python train.py --dataset="babble in 24 made-up languages, each with its own sounds, syllables and stress or tones, from a formant synthesiser" --n_mels=64 --spec_augment=false --arch="ecapa_tdnn" --depths=[8] --kernel_size=5 --label_smoothing=0.1 --muon_scale="match_rms_adamw" --adamw_lr_other_params=0.00089 --adaptive_grad_clip=0.02 --batch_size=64 --epochs=6.9 --lr_schedule="cosine_restarts" --warmup_steps=420 --adamw_weight_decay_other_params=0.01
Rows from block 4, named by matrix and row number. Each number is 128 + 24 x the weight over its row's rms, rounded and kept within 0 to 255. All counts start at 0. Numbers have three digits each. After the name is the row's rms in percent of the matrix's.
# mid10: scale 2 width-5 conv, dilation 3 (model.blocks.4.mid.1.0.weight, 96x96x5), inputs 40-59, a 5 kernel for each
mid10.34 090:111116127128147115129136160185152155163151158107133150142116101122116108090136144132090089123114123133140146162171156127139119080065105096092088096134111047056098114159124108099102104124129114108195147133123105088096106089113118161175149155138112105103095142135151149139139104099082078167141096079132
mid10.35 093:147144123127138122121109123129148159159141122150164138126129131159177159129162175148113101124177168127116145131132121139139121103126131094100126145138109131170155127118125133129129128116113107108167173171148142135152125084084147158130103101138147130125103110128125120116124129118129149135171174150141
mid10.36 096:114066071088109113107129127118109098107133152122130127129126131120128151146123104104105139139137140116120109117112107135109081105112114097114138126111113109084098133127083065083116151156153166169072103127128121102110129132149095107111107124156144141105093118122134175181146128108113132104093094113115
mid10.37 095:136132132136154122108117141176105132130157168160147148154138154173166146109196198210204114127138160160144132129136143166166144135119122111117118134152159147143151144101107099107149097119138136131157158143130098095128161125122124137137119091111131130105116103111130149139151137129118110121130132123094
mid10.38 103:104102091095111105124166142102113121129146113135147183180108151181154160175116137133107101149134132089089116099129125144131091080102104122141171163133143141133107131076084099105097123126127124136133126100082122101106117123149102144176133132140131113099120113138136116105105128141139143093119123117075
mid10.39 105:135116116168171101109125154149151149146138088119129122121125137134145115121155150131087052107126109109099098074108165143110120113135165113137155174122065060093119132134127136161165156138123110115089087129134137142151146108105129158136098072103133123134168136146129107114119135124107109136159161143123
mid10.40 101:119106116082090106108123135127128138140121121110129130123123135140134126126111126128120126147141156155137118099105110137102087089105132151163183144093110138156134117128092126160190185165136135121093122149149173149153163143137111138164136113171142149156171150160174174153100140153124131133136147145141
mid10.41 089:151160177142127149154149111120130126126110088136133129152143109108118119153112113094090081123137155154125133130133104116144164181168168132130126121102145161179191177149132135120122063072091111144119120107087092142167176137095112131152134109184139107104106111119114107112150168159122086113132154136107
mid10.42 111:158164131105116137121125123110150128120110098105116124108100094105106122125114136139113097108091094108102130151132102134143151144158131082077101102124107116145157141151149142117109102075082135178118116123125127100111102109144126141115086118099104094071070113112115119110135157173126088120146181168147
mid10.43 100:165134155133128176157190152111110094102119115084137171168136114118129129133099109144152133113144127123123119072079115151146180182156128120128129144180105112115130139156147159180167109110116112110127111125133136142131121108114097119134127126145161154144134117124124108097102113134133140177144096079065
mid10.44 102:105078124147136097105124113122118093083086109160146100103124150151140103103143118102114102084097112139128127090115138099166123112110133120128115126088112118125128127110131124087055125125123130131144105108138121176130137122115132112114115082139126132118130158129115120120112112121130113155148125127146
mid10.45 103:120106108106124093122145139131124136160156145140133139155183135159171136135117098083101133095123146143126123145165121083151129129120098116102105135160079155202202194094124139126099111140142116097113113107107127159149154147109120091085099132135110112115110110138163162149098106115121123096125146162190
mid10.46 104:123152119109129115134129127131150132123137131127098117124126083111119101145149150145131134120163162122086118162167122086112122139129092131140139128121108113131123126153134136124118129153147106093104115117128129122143125129135129156149082067095117109110114101118125116115098106107110127117120103102091
mid10.47 100:090107118133161144133110076092165159129102114114132148150149131134146143138098122134140135121127117131137100119133152194095102087100129163168160130115149141128124115156129106096075139126121114112151142153145125099111120128136105142158167182188182159114075117138132101075100138166150127115144174173134
mid10.48 103:073116161156122130153189160146183158122102097157143126150158152142120123118132130118118132140125137145138145129136121087095096122124146171146135125105166126104110131144108097126135178144097069102144132117091107129144126100152133118112112102120118117139161167120076101147131117092110170160155125106097
mid10.49 108:137138137141097141184175136067102137143118108115125136145164089111126123132103119136149132146118115117134132119097107104097115134135107115126098103152131138121125154082127188178142114101122151156130111066104106128125161177132132107089104115152161166117113123142151145156173144104103105102115162164140
mid10.50 103:134106117102098117065104139126160095085134158130128114114118109138151137123100113125107135093112161160087130154170147077200202150112115115106124119122186166158156099147141115086080110131117096101118133140115134125149129091109119144138118114099129156149134120120120135168158160136108116150131115108112
mid10.51 091:131127115116153105111122110135143150123125145113139151148156124124106119121121111099120118092096111133156141144128125129155149126127133094105123132121101114111101100116146145102100036075109118122116111139143130126119130117095135120115146131127149131151187106105101101098087098082103119104135144139123
mid10.52 086:099128130127124157166145120107111110126151178134121126145161124126116091084089079095116138092110122153156157175143141117122141144135161112094091101083123123133106098112129109126151088069056062103096089122156161111121106124120170160158149110133115107112103089090099116133123132132161137087094101129161
mid10.53 102:100120130115131083116123111124114123108096106130145134116120152168170158129104119118127108089117135124113122131151154142130123127123110114113125118123088108138141139085115129129096128123107113125104115111108137127123124127140107104109100099106095102119129182156133114104127119126136140135131124125110
mid10.54 101:151131112117094128152124125143113138137107112097140149138142116127149162113103101106117116117132130148159146101065109146119098113127143089113113099128125179187196182107111125114112115100111113114113112114126113138138132131137092089094123117102144127137126147098087101116124145189196159137130137147149
mid10.55 101:101107109131149093100117137134115098121125105114114134128122098098126120087145132118129135075133142120112098112131141156157152148123110066093136139137134133127113119099134161176164122151162166128069117140161196153155110079062122122114076071125145158137079146153130112112114100109113138070114168190176
mid10.56 107:103079111151185139103100126155154117134168147145151129130123126098081095132128110112102112155184153128150154118099107142149136109064100138144118105103121139124108162159134119140132144149159165150151121121120125094102134159134141105097131145125130120103102161137114091078149134107087106119107117139128
mid10.57 103:081128141151131140148145137118113163205182170097126166147118139132119147129192246242191129179166115105132136120117136160111149151150124147111103074066115134131122119118123136144115124122115138146124125132146157141148154172136082122139161169166124115131104140111086075091097120157163129135120124129142
mid10.58 098:146081066083103184131095103117156100109139145135187206153135133120106122146138143143114104137161142128118173139103144162127161157118124134120113118128155138104123140131134137128155127149161144133148140148162160123116132117102127131156168135143140154143142113122133139123117119118096098083100121130154
mid10.59 094:088112104123133131123113140142132165162150151066127157141111144135105102083161212192151099124127133120128146128127148167115119154150160085075101120112118106103098096105123134118117123127123130146107155131144175095123116106153144152147136107102100125135131082115144162149099128125106102129148130116097
mid10.60 097:117137096097112104149127108127120109104121118124106114131134115101099095107148158159152131160188172150119167131139151119112103109098098063114115102129081108127129142127117121114096181143124144149154148132126142129127123170153175138126114111081127133142132086110141161177123138149144125127123137157169
mid10.61 100:132147172157175088117136109116191158132136165146113114113099143139146141110104069081118116098135159140141122130127147161130090101135155101125122106131115112137123095128122132144200110135143143150146105085115155150170175164174164144112115120164160140113116144113114157181137107115145155100114117115134
mid10.62 108:129164213158116113163255196102114155155122118141146098076136098140141112094104120105098138128134123125134161167181142093122110114127135106125166152128135136169172115145147141151121129133110100138107118142138124125129104111158114133100066086116147120063116143147113097124158148123138131107126134136120
mid10.63 100:147168157151135126162176168111134136145127095130136140149131089081126159173153157137085091131139157136137142119108130163077087115141156155153176144100075103107111137128117114126146126129119121144104139154170155098106127141156147123138141112111125154138113119113116127128121128124116119173136126136142
mid10.64 097:140094087070092125117114090106119184221187153134159164153128150143145137114186183146122134113112117110096103108109103132121132138133120131115116126142132114118125127125118111131132140120122135132115140142122120140132134138148122141135117118124103119108109118126129126113122121126121143116128123101078
mid10.65 091:194138095117120133124110136131126086108112116110102118108098141138121140159098117121106154138150114094091122138148171152145156140133159165170122086092107136149141114146173196168143136129121128160122146148127116174188139114138119095082088138138147137142122113123135136126144171193171130121119112110118
mid10.66 099:088096125122117133101108125130140153148112080168162126127144145112085098129133098124136136138122097101114143138124131144116122115113114146134126127110132123131134131126107094110114131143158156109159126111117099087111177177088148138135153122157114128152149127112110117127135144161157148130127129129146
mid10.67 102:167180171148142173175130085107133141120120125131146132131128144113117132149163134118090075090128158183198132113087086103126158192203153105142147128129113136180175155172191197191155140126132139121113127143180190107104117150119123096078093124118115108124177144147156147125099096124140128099136148136126
mid10.68 089:108131140155151078123134142125180160154141139102106103110094127124133125136094103111129153144156135128132134147145141154092115125134148123155136126133165136113106123094123147162175088112118102087149153176181150121129151132123107107119119074123113139146145164150149170173113111108122117170188194192167
mid10.69 086:147156162165148160126099080093130131132122118135137139148129119120131143135104108120129132109131128104102160171163157138124138121138128114126126107093095090109114143088113129130116139093055079126091108102101126074107106110119183155124128147088117112110115114100090102111112110112135147135116133140125
mid10.70 101:165130103091126133100109110121116135121092095091114120126136079102127148148174136125121146164163110081056091079099137139148149142110103160150150143134154158128108132112137154143094104117134112091188145133132123142134117114140094114112091134102126160160142126109110123144156148123125146171178137109090
mid10.71 088:083116120117112084116107138115111114115107099115129129124116125102117124120117132144120136158126115108100099097100107075112110107113117098114120119089162134099085137098106114112121077122131105082108104109094115087108109105126093112126116061112112092125141109133144142142078107115108159155167129110118
mid10.72 099:128167162138129152189149145129168117082085101124100116149105151146147144140124106114125123137119133144129124155150098105141142133109078102139121111112138149148134188140147165122056131131146153173170166166182179136128132146138098095122115102132111099116100081099110124151144129123137171110111095093084
mid10.73 092:116123132143151110129119127148165144122107090140100089091093114105133125126118099112116122149133132142120128145160147149159113100081071133130121115098092114117122123110112118105106123132126123122105108115108111123139149155160127129142147146165140101109123134129108085074111099096104112147130158183138
mid10.74 091:106146136152157116117122149194133121127129119108097102110128155170155126118125123115113129126118135146130132153180163123145153142125116114138129127116136131114120151157166155186188120136159170159150136119127153145150176156133064085109128098144147132127128110110122137136133158145138142098095108107103
mid10.75 097:107104122134146117095105133164114150167174163104134135132126115111122116122160170169132047146149137114101131120139152154151158133121127096107114101103154146137126117122130151126108078112129121120088097133169142066077090119146140158179202172110110121138154122137118107101141171180163111128128119110109
mid10.76 101:115119120115113114136126117139072089153187178152162145163165141143151136144136169207201167165131102110121128136172172116132151151144131149153127144156099093093093107093130173174155090082096112108129120135124100140132136132129092130164155137111136122135133127130121103082173146121113108106108137156138
mid10.77 098:131103122156148166116112097097164156155142156175134114127149126124114095097090092096121151093109119149155112132161144117188153138124135107115122123114126128112108125156130129139190119129142137128107118135165138146112085118179105124138134125177162141120150144131116103116127121142161156062121169178132
mid10.78 109:127115124111098144111093102138168127106121127172152138107078110101103143143128118133138121140127119092089104102106092087144136113108130129118146135124149128114106115124097083095137132142129124116111114133147120133162137132128124133123130095105118152146146137125108129155132127164157114150127111115111
mid10.79 105:141138126135117120101095117135141137123122113148151145155148128121125116156134127104094098130093098100112147134162162134090113141151147153158130107088136126103115174117129143152171153151135133114080071116111124094111159184128129136148121085121107112117131148152138119115102121116116125145138125131118
mid10.80 099:140156119113116157163099121115164181142113101141136133114121163155161157145147128112122195100111134132126085137170176141150144138132106117128138147129137122135125111095128140116099100134132127147146122113120133106125125087079098127111093128158115132140097136120110111098114131144144137084099109096107
mid10.81 108:110122139135130166157118134179126114111128164130100116148153161132117108125103104102106121143136157149138065106149164146125163155163169141143136110107165114107120105122101125154178183151102060065162136109111122111104098105127094143164159128125122141128124152118115128146116090120151139171153103070076
mid10.82 106:130111094098082153142117116094157140124132128137102113116116139158154147152159122122131140159155154155154126114118121113158149135142136143131103098103074121149156148141104101123118099109123140134181129111095102109107107121104135108098095122144146152148149148151129103080166109112104114119089080097123
mid10.83 099:139134137158147160139106109116143156166193184110097098111143150127157142108113097130140114075115119144159118129122156129152127088054071086136134174180157151130124138142105112148129127112143174155097102122140131158121125141151111106134144112153156149139135141138149141140127119097091109090146167143139
mid10.84 089:145164177186148101106113110084162140114080093121115101079104076107145146107155133120120136149130109130142169131146175147129149160133121116114110118129188179136131160087104102119115098094070061070129120131124116109118129140149169135133151133079106118104094118122136151156172156152139133089112124132146
mid10.85 102:127133152172184139139152131124102135147139137088096091112125154175176146135125129131140135134134144151170095116129120113135132125137163123120113132165115097142151129088102110128152136129128109093111118145156170123126138141140145161150155148128128115095132091112133137133103097102128132075072091143196
mid10.86 103:117137134158177175131102121128130123146139121116132137122094177198127093119118105121133142109115107089093156170169150106130128126144185170145105113124111149138117140118076082139185097113117137162147146123127128120100111119153156188148096067176138103136154095109126120128120139128135167166151128138145
mid10.87 105:116115105120126159108066095091141091084104156148162166143113153139127142132111108118150155116128151157157147142152138143128160129115071135119138155129163149139137131168177168122079135145168179174108115114133163110131128106114116146158140138100108113119101101121117112120087106118144167092103106102106
mid10.88 099:109120130141118115105118114084182153156149134114149166145136126146164169142129115111125115136153122134130150139117123145090087107131132139156162163157123137143157156112088093123143139163183164159094113097073083100105107142157131146144155168130138103111111168174171164122115124130116115152151134123107
mid10.89 108:131132124091112092118126111090159158151108109098131123119133162110128157135111092093120137102117126113097163134098108144123133138112066123130148143129165141126126116105121146133065127136126115098138147146133120137155145114104128085091138150108138188204132104102128141119112082116144156107082120118080
mid10.90 099:128112156137144147135171140106142133139105079116144123121128102113161176166162141166130106071076084090091085082090106095093094112123107067076107113137122112107127128140114109105095124122127149175163180133105104150143129123124107096118125111137138140123111093120141163153094115116139182113137138108084
mid10.91 100:136107094108117121139153183147079100133132099153101103151156134132094079128163172140088083157152145119104094129145137154116126140137124149150147140114171143112114142087119127145175131097093126127081127108093116117108118131127143155162145122149133132136118119120132126153125111111090068074092118146184
mid10.92 102:173195132113125065116125144155100139139126150157158144134128139125127128132138129101109139135127155161120174145102098087098087115152142097120104125148083088105142153063089109131144139129123132118116159146112126126118095120136213156108106071097107135168177147173167147110107111115123117136128122113117
mid10.93 107:135138125135159123129105117173193147093071087185115116135111067108113114134122104128132122151132130159181129115153158142119126112120129161124109132125117139162165162154148136116109145177190165140121125129128123177176130089090120125130097094077100133161138142143143123106124133141136144202200155111072
mid10.94 090:081107117153171090153142116114141098106099095160135119119122087118148149162114129122111140126146119116145162145133112120130127131116127090111108118163152137092085131125125114112123087113119116109134127127122123141132119153140124120123141127056070082130146130111107129119116121104098122110102106110107
mid10.95 101:129127107128176126103106142142148136118106125143126131122114077147155143167130126119147157074114174165154078086119117120148140140153137105096103135148155170126087079149161147114106140154126108114124158157149162133095075117183092103113149202137134125123115119136151145129165159102109129136139147155155